python train.py --train_examples=48750 --encoder_norm="groupnorm" --encoder_weight_standardization=false --decoder_activation="elu" --init="torch_default" --optimizer="adamw" --learning_rate=0.0036 --batch_size=128
Rows from block 6 of the encoder of a small segmentation model, named by matrix and row number. Each number is 500 + 50 x the weight over its row's rms, rounded and kept within 0 to 999. All counts start at 0. Numbers have three digits each.
After each channel's rows are labels from the 100 images, of 14976, where the channel reaches its highest value: "top examples" is what is common among them. Only what is clearly more common there than usual is listed. The data: coloured fractals of 300 iterated function systems on busy backdrops.
# r30: branch 2 reduce pointwise conv (encoder.blocks.6.r3.0.weight, 48x192x1x1), inputs 64-127

r30.24:501594623527500470500500576500472448550550477464500500527464510489552446499500500500500538452526500500580490446500477500466529490500603469484422627598487409589619500500485495431464500552513521
top examples: sparse; grey

r30.36:450462515520581500532500500425523449548529542465514500500540473480490500500508503421500500540481540502481412500482500526500535477552500500473537500500576500442404548508500572522500500423500441
top examples: grey

r30.13:500488512500462520580481430500472441500500518500541506430424434539500485409579500500468583491500376577501456622592500500500496500588633500500607463491514500426410500490500450476500496488604458
top examples: sparse

r30.35:473500426503519508485500566411503441447481470500449428475500466494473500530494438367514428526469476500520502500500447500487538500500596473480437500496457524224501537500550547421463519499500500
top examples: sparse

r30.5:530500512500494477487514500500502548568544500500547476541500550500518583563502486500500594500537463565482500536500500550559500500508510544587506509559517500542534500511476561584546500500600500
top examples: dense

r30.27:471491500545500511500382500473500500512436579508472500500382482500500500500500479422455500481500431523452464506537509500381500467527590500500502500433500457500392500500529605363491510500519496
top examples: sparse

r30.26:464477500500500594503534385565553500550454517500500521557616500445500461472500500500500476543500571500527558514473500500500500521541500451513597509500516536500500518498591486500424514545396500
top examples: sparse; grey

r30.9:500545567524541587500449563512500504500466549500550500500500500606449481542500490527579569469500528472500432475590500470457528468551500500576500672578494508500500591615500474500460485483545447
top examples: sparse; grey

r30.43:460500510500460500500500381540463469550474500555489500500500633500500563536480463502500500500541432500500545418492500471500500443502500500500500528443562417592500478500568500567487542415500521
top examples: sparse

r30.21:500500480500488504510500394478495500570404500549500500471500531500440497590500462459531498495499500579460500480539509503505500491500514491500500409482500449502390412456500500500566482585504500
top examples: grey

r30.2:556514500500500500543500540617500525559500458500454500500500601546500500500500412500510555430485547570499550389438577486500442500500550500500495500570457593500544500529500529500514452476500500
top examples: sparse; grey

r30.25:485500516500533604500568473597582500391501500493500596500522434485511369442500526532582626569523483392503540602500500495500500515556500412584500498482454598432506530500531392522449500537460445
top examples: sparse

r30.34:402507557492500500449530541581442500573385500500569500559471551500453583500602554594555566544511485444471478520500489500500479542527405601584516521500500579590430514480476568500569516500544548
top examples: grey; sparse

r30.8:500501501565534542584500501545580467533381618535500609500531543452414586500527463529407500480418500453482423441500553479402487523530615482500589505500549472470500500500500500519510485401500500
top examples: grey

r30.0:500500439463478468480570425428539548500500525541546500500500571500546548500564545490500500497603407427500568500642500538500500500458424424642534500500539500601500473448557483485500500554500500
top examples: sparse; grey

r30.40:477423494513452500500528500497542517500498500500517500573526467500500510482493500473500521500500447532525500527500500500517490510490500510500500347508519500499436440432500466500500490536565521
top examples: grey

r30.45:559424500507511500577517549528588450505554500462500500422500500500533500414500548561421511476525456500500526500567500500463574486499441488500444427395525500507466369500500535431425500546444428
top examples: sparse

r30.46:500440513500451500572518459500500463500500533500500498500500454500486500500527462459503367500478563617452423619505496607436500525500556524534561484477483459479430551492533376500481467427505459
top examples: sparse

r30.4:511523500500610500455500603500500500427524500500522506435500500460493490459500464434487470517513500500549548476500489500498546474582500412554445599500511500461565616577490435480384500500461500
top examples: sparse

r30.29:531486500540729579462431473603415486500463500500421500562500556500500450500500461500500452500509514500500500506607490604411475500506500590500448547373500500513500536482500500500438513595500376
top examples: sparse

r30.11:513500566532600496560500500445560500485370564616592586500500538437403553533547500450443507453500518497461500491500503517385500543500480442462559567467542508500432500452500500631549510500502520
top examples: sparse; grey

r30.33:500524493500551515561601490593514500511500404500543561459563522500481419490500500500446632596576500500508535619467500629422596537500549557591500505536480597452480473540481500461440537463463508
top examples: sparse

r30.38:412500485500500519500492504500500437548500523475568473563434555550427500603532500500438604532500500500497423583568500521489551500479500473476465500500500531500429438500500470508478465526500500
top examples: dense

r30.37:473446537514500500494443454540500543402506533490500531442489500500500456418532528537526540485464413436532500500578530489500519514516500500462524500500472530529498500457500503500500485500500481
top examples: grey

r30.14:482500500372471550534581500500431500581506477500429459383523529565525443500504500558432500500600370500529507500505516448500500500633597575500500424500500578527465458465500550473525504545410500
top examples: sparse

r30.47:419485469460507433523473500486486400435411458370460489438486499462415473500453458439500519500436500548500399412500500500462548487426500473437491440405411410311396448446479474453500500500534450
top examples: sparse

r30.28:530453501500500520500573529433494500563553500387524465535500559467514509523529500357559428568578473555500515500602500565503500500498500582486505488417500531354501420538500462415369500500437503
top examples: grey

r30.31:504579405500546500406500533510401429511441506500500453500500590546477459500438500417538583499541538500500417564507576500484540500500514500477382485533455484485500500551467528500500500542530500
top examples: sparse

r30.30:518500541531434499509399516456457500560490500487412475479500500500500611538589560569500500372482500500480500500583519472541480545449500500500500528500517414583591500500544500494554500500542500
top examples: sparse

r30.12:480421476377435533500564579421544575417500398500435435494424564554500546500523524414448518500526373568411500500482423528500424540443500500710500450541430500433564500500454509426500552438500578
top examples: sparse

r30.18:525480560500502560500409406536501388544500566436530538500410518495500411586556486500551446422500500503458500482576459486409500500567500475447576485471548533500375548500573500411407490500471411
top examples: sparse

r30.32:500553587505490500435548471565413424594387500500560466500453595527419548500500500570569638476522524500535453500500500500500446523504453570500500412609596539633501446500465550500500500507577572
top examples: sparse; grey

r30.7:523500571500573538500397500500500448549461500502500544500500576438425531569547447487500579426454527501447442500517518509405500500524505490437560500523500500478500542459570500500442500500500500
top examples: sparse; grey

r30.20:483478477533469460500535495459500500500500500500500478500500524500424500498484512425555500460524441513529511500529498500488500504448500500497492500500501500481526500500530500527524527452532542
top examples: grey